A small image classifier, trained from scratch.
Model: 32-pixel images, norm layernorm, activation gelu, moe expert_choice, layers 16.
Training: soap at rate 0.0025, batches of 64, held-out accuracy 96%.
Data: trained on procedural textures in two colours, tilted and lit, 97500 training examples, 4.8 epochs.
Rows from expert 2 of block 11, named by matrix and row number. Rows with one number belong to one neuron. Each number is 500 + 25 x the weight over its row's rms, rounded and kept within 0 to 999. All counts start at 0. Numbers have three digits each. After the name is the row's rms in percent of the matrix's.
# up: expert up (model.blocks.11.mlp.up, 32x64x128), inputs 0-127
# down: expert down (model.blocks.11.mlp.down, 32x128x64, transposed), outputs 0-127
up.39 122:469512514472494556491477495474506478484453558448525512509508503472505549507517520515498463499465512507495494476490518532554524554504506539497462490497508486494486547569536523522514519510488510530511498497477505527468507485488508506527517514452512489514520521484522525521474467464450504473484495489493487497475527486522503525517481527480551489493485507485452487494529551517535521525518
down.39 095:486510492455514480511553525506496494492479526498498461503489480496536552489515491447471474502507511510493503511521470509516495489508520500493471499475499441527488501491503502526526509444478508485484507522491499469490501490524508560545497478525529495501462453502490564470501518484486466493525543448563518449546495515507529513552504533510502514507484538481522492478497538480485503465518
up.40 092:509485501513504527533481524514507506482513507456476461498497529486543484489513509528542507489503458488485529492494525437491437494481519465481482557479497499497485492509497496478529521461474479507544503484502535504509475510515536419524474501538508514502477453486522480483479531493537461512457528528471510494492503469482495513530456502484485504473456479504483514484485535535538539479498
down.40 097:531447496527493481476502513483491499461519487508491496486514541487521523536484512506479532444491477499494535492530485446511468447490479496473452525481487479476537486496481493469529520457518537499536470522514482485515488480516511440516542484492488500514507466524554504514496485525499507498519462510492526487537556499542469531471521481533479454513495482467486507476515498451484513487508
up.41 092:516472487492510503455548509490473467460454502489442502509480514462492521498490537488504528519528500490517525500470503476514487513503502509480484516487469484489487487520522480492497521496467451494512544477497512536467495539554511516511529475517492489519498449505531475538483512509538478460486487485518458497518538558520514494503532497455457529479558469512490511496500474484547470452493
down.41 083:509506510543502486501529542496512485538474496514512473481545480489520472519465506530485483493464462445499486491496526521488487508477503502482506519538486530501555488482493489525492520495516494530484514555520480498537511467474485507473450488534506483488489506467497513480521517446520501528522525495544526545455532523505503454473440511493510477522447513481559490469507500460484504494518
up.42 116:491480468475462564488504487494462484527504457491491467558528508468505547527499487507506565514477514530505491513481534499473535507517508544508482498509509477489497505488494459543499487507474526490536498481510545530491526497497485517464494528485538474515506448517537495494477526488487500481510487475493504485524523478519537489449492559540510506502466535457499535454490532480495479503487
down.42 106:514497529512509480493459495483475520503543494460501516513486443491535503422508514462453506505486509495515488459505470511500485526518549513493488523522500504515515479502522535488481546510558504492472516488521468481468508455505509508512528433497485495483452510519541558479567489514493502514505479500464494524476493503502509533536492521494496508529507544527508515504535456498506485491510
up.43 090:504509540527540509515501502486483506464508467501475533494480482501521514526501495537458535456544503497490491483511499502538463474504514475491514510488479464508531476524522468500510531510506530485530514488521471544500478475577542505470496551511516515478521515505509481486501527515521517496502514465503533493490524484442482467521484454522509516450510466452537493537457477468498511460526
down.43 075:526489515523503496496493446545490556455479500475510497493524550494473481491472466504509534494481462497563490524546509511512490500535481475529528520566487533501512488512528519501491457487467487481478485490520509487486470482528477473506480479493452496488465484478494516511504503514465504475524494470497478492504502475560509542497490518533525469497507501485448515482493495484440513551533
up.44 110:518479529488502448512542526509520533534507538523524489514523494502524477516461501518504493518505493484488476506508496464489486460485439535501490560509508497516521505470480511539448467474495534481484529527498521536533516510482511514521521500508461547462445490491509474507524480470543467492474502494488473513486493534486512472529494510450453547496510531529494491467504492512509457505456
down.44 109:510491481557475497468494507532507503487491468527461460511464538462479505502477522534485500498452436530518494526508538472538467485491477501479494548477520470511516448517502525500492511466500480508547517521518499474495548554492502538527484491477477473490514501504511492557528466499507496506517453525480492482510523488493464452489492515484468499516507489490525500548460504487496504512456
up.45 102:506450473495521510475512540537571496485483515503459476529501502507521441514520495508488515533496532515492457505492517485486474468541457473495496482514470473526518521480490481484471497492516491520473510493542523474500539497513512459500530534536474477494498473478547523501520505533496520490469522496457504532507496528500483478470491477551503508478461514469529505494502487527448541515560
down.45 115:500534485548481510499472474499473497473518436523526518489505467526504527498532491504487518476568535551548491510537512512519502429518512519487453505504484517486516505510494523493493515506501459506467458513483510503452528490496518523471485514486444495512490485493510495478462489500523511551502463518514512495478542478528537529474509485505480504493485474497514461457509463482519456498539
up.46 123:466483481537499497518477517448448479523516539509529460487482489502506509534527494534497501495513526470516454509496526517454455479513471540503481516465455494527527491531454525504488528494540479516473511476490527493522486461460503527475507503520516528533524520497498475511439539497469499488513485488515485512495480502524520536480490473461445487491542497494514504510532506477463527474542
down.46 125:505486474519452526499476493457478524510558455490489484492482504496488521486519458513520523523499513502498484466516497537504515550519502522502537528540498470487472490545501488483476492514473488494503462550467509508463490507534516541494476534469483483508506508513526505448554494464453543478470533510496483478471508477474480531482494522495528502477497504510523507485447500541528448465498
up.47 118:459507482512482516443499520506472479508492471515523523496540432512545503498519493475505448530485523521494505512488507485484488466497490485498509479523515515521484511484473504490522489517518469553485516514508496471516484503448490462567452454505516541463504476529492498489504495453496479488462486484527541489508446541512487513470513468517503507518513486503493491500562514472537545527498
down.47 127:526518498490478465489514525523499556538516502533504463513474487484491518483502446528535498486488549523481516484486495516484487533505461511530492507495497422470473480536511500459487506524468512516541458482522545488530516525485538488457558464482474527487523512523500510463490502492502537481514519519513504498492494539445485521532528522519515510500507545509497515523532487532515490460504
up.48 098:490493510507477542533505516506514470552510474507484491479506449467433543490533475518494536501505516531502508537493473558499540524517495488496491474498521498487497510491518578535512479511515529524494521519531515450495512500508494493463447459520493523470500539509492504467489524464491487474516487487507483468497518505532472501504501476492536526457449490487482497466512491528473482527455
down.48 092:514543510491497503474567516454445492484529451463525499519501496478523465476500493499523535552513493493500473499462461500559497483471483483488503510510520485489483510491505510483482480509512516482469519482508464518536517469530499499532541486462510495555500470521499521482512525484506453527479503498502534539577481471497493480503521519504503501521492536543531478525476477488481507472464
up.49 086:461496511534545510504530497467493479502475527510486472467472510494499504541518439527492529488475526475481484522467510525488476509538507498433529539506513491501485499546524497496458499533495605507549521494529480485494484474537521520485492517466517464482482491484513502519506538490512490459506493468472469467502513527476534499476521516455516478524505475498475502500492510496513482520507
down.49 083:487459523502484514509482498495517478485487493450453520506503493494543473536475563478484496514467530426481490533512471520489448493486505546481489467532518478451508467473514538514514532506510511519493464472531507492534483467543507506474476522476507492477501444514485471505492475508502481479461511507471477518496478479484514516526529525477515492495526487502508501498466437466519512464521
up.50 098:475520477524493449513488506506516441512487499564535554488499503491533483493514500472505483475441512460490491502498510518516431516500505497515531487454554469495541470474503515475504508516496489524453522497507517493480522464505479478500492471521495512479453491459523453485509504506537499510468481499503490485495449475469495467494502509504487491518481510515516427476514493460505535512467
down.50 108:511498531472485515488469488513495464482513501482494472499471501549450505479472513533526495512514479520476524499546505474523452512488456497487497484512528469474496500477534484472518500472521503517541458493489484459474454532459512540443519510475512505499488484520509488449495492527488483497512489450486499515493480499467482531503523503468533522493560545524467540473466514523482453531516
up.51 093:470507491539499483465504446513510514449488456499509433511487463483528478485511468473542542500495491525495502522511493532514500522533543476508464518498517466483570511515532473472469538484465474513533528530507519519506502498489490496458489488521506486486512493513480517495464470526451511506502509475489472471500511438478509478483491533489522474495492498461535522451517490490490539527498
down.51 090:522512553496495507522470504482457526475523489538535555486514466530518499492474463478495484490505499497495499538499468475520501535530523503456496527489526515490554500476517513493524474476503485490479464534518509465494530476454490510497456449494488509511535540503553490492495509513473536504510492496467509478466548488510503495489514538516542485482529455437520466479530515506484469472510
up.52 110:475486488498467513482489537474525499498492508502469473518498508508465454572514515484504534488534480510500509507505498472492491511547471464483448505529477476534450477494509460518471497499533487545463503482513535543475512518471500475465509525520489523471489491474501517490495480525446486519515497473501531531484498472536509527483491455477515553466448492493487493484531518486462534460488
down.52 128:519512506533493501487466452506465498519496454503559493520502495474485468515553462488491524533511545537533551506504544491485506436535527470497507495562465495480490513505504528465451499503533515501508519512476516538477521474467506477497501528502459496493475490476510516497512515485508539550487484472493504524470542475507508458463533473513516501508492516502500455530514483495514480499522
up.53 108:525458530517497545496509524453509494495479487545504481474533521499539494530433493509518516487470469525504509469451503526491519480454517456498527479508518547505499510475500546476496520504466464451486500516465542503480515497474511527531508497504514471512511465523543503502497487492557530545497488489506491506541509477475495492504518490484509509513507533525515476505460485498574482471523
down.53 107:517488510460500473482461499465530511499513501498511489506510480507523458482461516504492469467521551513493555462540450530452516455492507503515469503528482523494526507474484501499539478441489456512513479517464494497511491471499509512476504467506487467483527515550539496489505474512540482479485477486488506522488488473476503558497485488532522519489457470486514557510482462490531542476510
up.54 078:542487496496470492508521481523462518480514520473544442481526500468495493515512511498512538500539470459523486493511470470459513513501491531489486528479457502493520508477542537468502506500481537533583493498494534501510454530470488500475550517506497514522528517511480499483491501485511471524524526509520491526509515531527504489462485540465487524455518443505469543467502479504514487471512
down.54 072:510475470531519544511518488450511461512440480487506528515546475502513447526469516497500473496469489480487480467501497521526482524481520523487492484446496497521492462464508500527490511535486530427503529543482508473533476471487475487531508542483498459513476537509518502537442523502482503506470514552482488478534467503473489469487503483488509487478464507484492488513508511502477515475524
up.55 094:489531454548506506489486481509458496496560474519488459523478507501484496493452521509550499550515519520527493520495455485449493498489493477523496508519488524498521451513478479514483556478514516497466487519450493519508483489527492496511482482503474511530505509498504465576470504470490501518471519561487479484507535475492472487545478527466456502504518512494522450506497483486499483518475
down.55 097:499445524546484520506477489473482503475502424466496466508471487515540510504471518487500525456498539525504497478512558497448515553482521498497513479542487530468473483456497493447515531528478468473510504465474494474497497499502482454543474534515517492489488500487502476503496470512510520516508552503487497484487487511517479490486477500529504493532515491538535461517454469520488489513474
up.56 100:477472505486541486483539487480493498485523449486490469518512481487483527469478494531499519510491520471504470528494519534486466444512463519503504469506495482455484496478488523495535534546547490515476519530539485506514524551473551494507463471498439543495511491536526518520483510473537488504497490510495474503501516517484497501456517506506488531470502500469578476523471452503481518490510
down.56 088:505501508483498533505542538475495496471497511475528519493501533519473510477513554500496496474566487450542524464541509527454506480520499451529510491508524516493520481482530520519501499479495493504490463503500549498504511508504468515473486522493509544490492527457483489464520501469508514515471504484465495518467488425515500510478459505487503471512527451497521505558509465511530548484464
up.57 087:537488501531483483468507483516499487486528466504486490487522485513490489498492516503534511569525522429516512503496447499486505512489472479493546502449480496502515485546489528476467496547547482526511464485452501507505503449522473509514521479517472472547520543495506501523512489469489539517515442500513529495488471520494490519517490511546467482509491535492554469467494466506481478499513
down.57 096:534496555497442528517460497470493469500520492511535499506532474526483437473480463549487522522504495505520474476520481505523559474489536558509477525541500502502535522486482505496522489482500486483479497494490482489487539503496461515507535483479504491510498486485469457532500507531537493471493530494513470460508505470493482510496488484532509495456523524438532520506518502541497501545465
up.58 089:489474494535455485470479497454535528510528554508496502503547463478508523534469516486500487484512503531514478499541515480465483461522484469492458503483483493535462485487523464499525488488530507502463520523476476468533441498476510503489496505528505499486537509539488547530504496492530489507495527536471500509490447493482514495541466521511462476519514464508522487509465458480457509550496
down.58 091:498524526518540471493460492520499514464531469482473487514497489512503571459502472509519482485528472494503499500561539503514495505477516508504506471507479511506522500496468458474492478508503491531533464532495533533480534560493481526529517511494501498533543499517531440536540481492510569474513526496492499480490504473491483539532500475500473520515440484513491474491482544491513475503486
up.59 110:488505496507455482480495562503521512542500529508522487512505500532533525513514500540553496484512524475486546472494499508474477481510445500500491516478464485493506471534488524477512475462525499503524515535538529470505471514461480499477534502506467547516514468493494513543491464509511444458502454535514446521482509518465496497473533474493483483497535543534476480527511537518492509485494
down.59 098:464533486480490491463550498478520483471487485468464516473455490510498509490534494529486454493479484506540554454480521517499530496463491529481534509532515474465508514502487523525529529451500473486477502490490489475477505536503512510550476546493520456484489543507496481493539502488523508513520541529527514510472507500485507494526466549510506502469494495515525464437445510508515487524483
up.60 112:518464485465541528507465554460493513514484488473497518488479510482496493506460514499463446471537501538517498519488500489486497515507531468481485538510475555555502533481477506484477475493474487493471501541490516489539456498475505501485455503518494502494473465495506527428513501546497523534478561511510534458501498476497531507489489479510504517498478559526465484496488529496492495484485
down.60 116:551525499462497467462480506493486528483503522512525497511458516485508479483494530506538467467523483467497539501498480481477477529508481516506457503486470547536498505548516498460471479491476500499495474526482506548497547471546516528496514557462489502510528483516531497476469443559488494520488516503485479509534534499491492508480540481492493518506512531490458488546529472491513462503470
up.61 077:509502507460481519501419503516464538503530511465526494541477523513492482528543520465532485498463519501467509484485479532521503478497490491479444507507501449501456495513510484479511506482487449541491514503476470475556503500521492520515554457514523501489504545518505508462484536504538499504498494504471525504477558486515494498453508489499496465511511488484491521497539522538482458520500
down.61 087:464527535505498475476521507482499490455454499482516509521478496517503471501471530488476513502504528438490500476491506490502469518491561504538486541507516505476477511487492457524472506488502513494511519471557475485518549541442494487469497533519462491479486469505472491502465472486501495474523472514515550453503453511477514522501525494526524491495481539483496437498517541507494477545512
up.62 141:520483486510485536485479522475532486468479542441499532495519532493484445495511537495527495508546491525527537481492523461487466484521478462442502486499514463522467506528534487492507471467495506492474488479529507491513528499476518450480470519506485461489489491485540532509525485529509482514502471491462534529509529517491465511495516461540498571478449503484518497487489519522518487526483
down.62 167:498523492554486501482464466502522509469497447505532529463497467502470517473507487512518538525553521524537511502535541475502519441540498510535479505506492517491492516513502533503509486530481494512485465498486529490486506503470509491473528498478452467514506452494533494462512485514513503520500497516525507518482558462498544480475481479518468477505455473477477493464547505482547503521547
up.63 109:489477474526572489496475536494475513477490488494537492500512504510521482480497480528458492472508485486474544460499452539488522538503506527511457481513495548483515532517476486487523455473465494501526495519535462473500449493474502492453444524478540475520477545507515506482478524498470532507512505471483518475438512500502518517478503543538525506520526519463472515502501504473496495493502
down.63 087:525521487443479509516482503500470510501525500493459494483497504482541480474487507508558496522476513501508489510492486496506494484513508487508504446475499489501536550532538527501524460520480517484517485526479495487492480550519484488482498455490557480475525472478554494435511506495474509484475522493476432489518485542474494438515568495533525517514493543491492507511515495493523471518508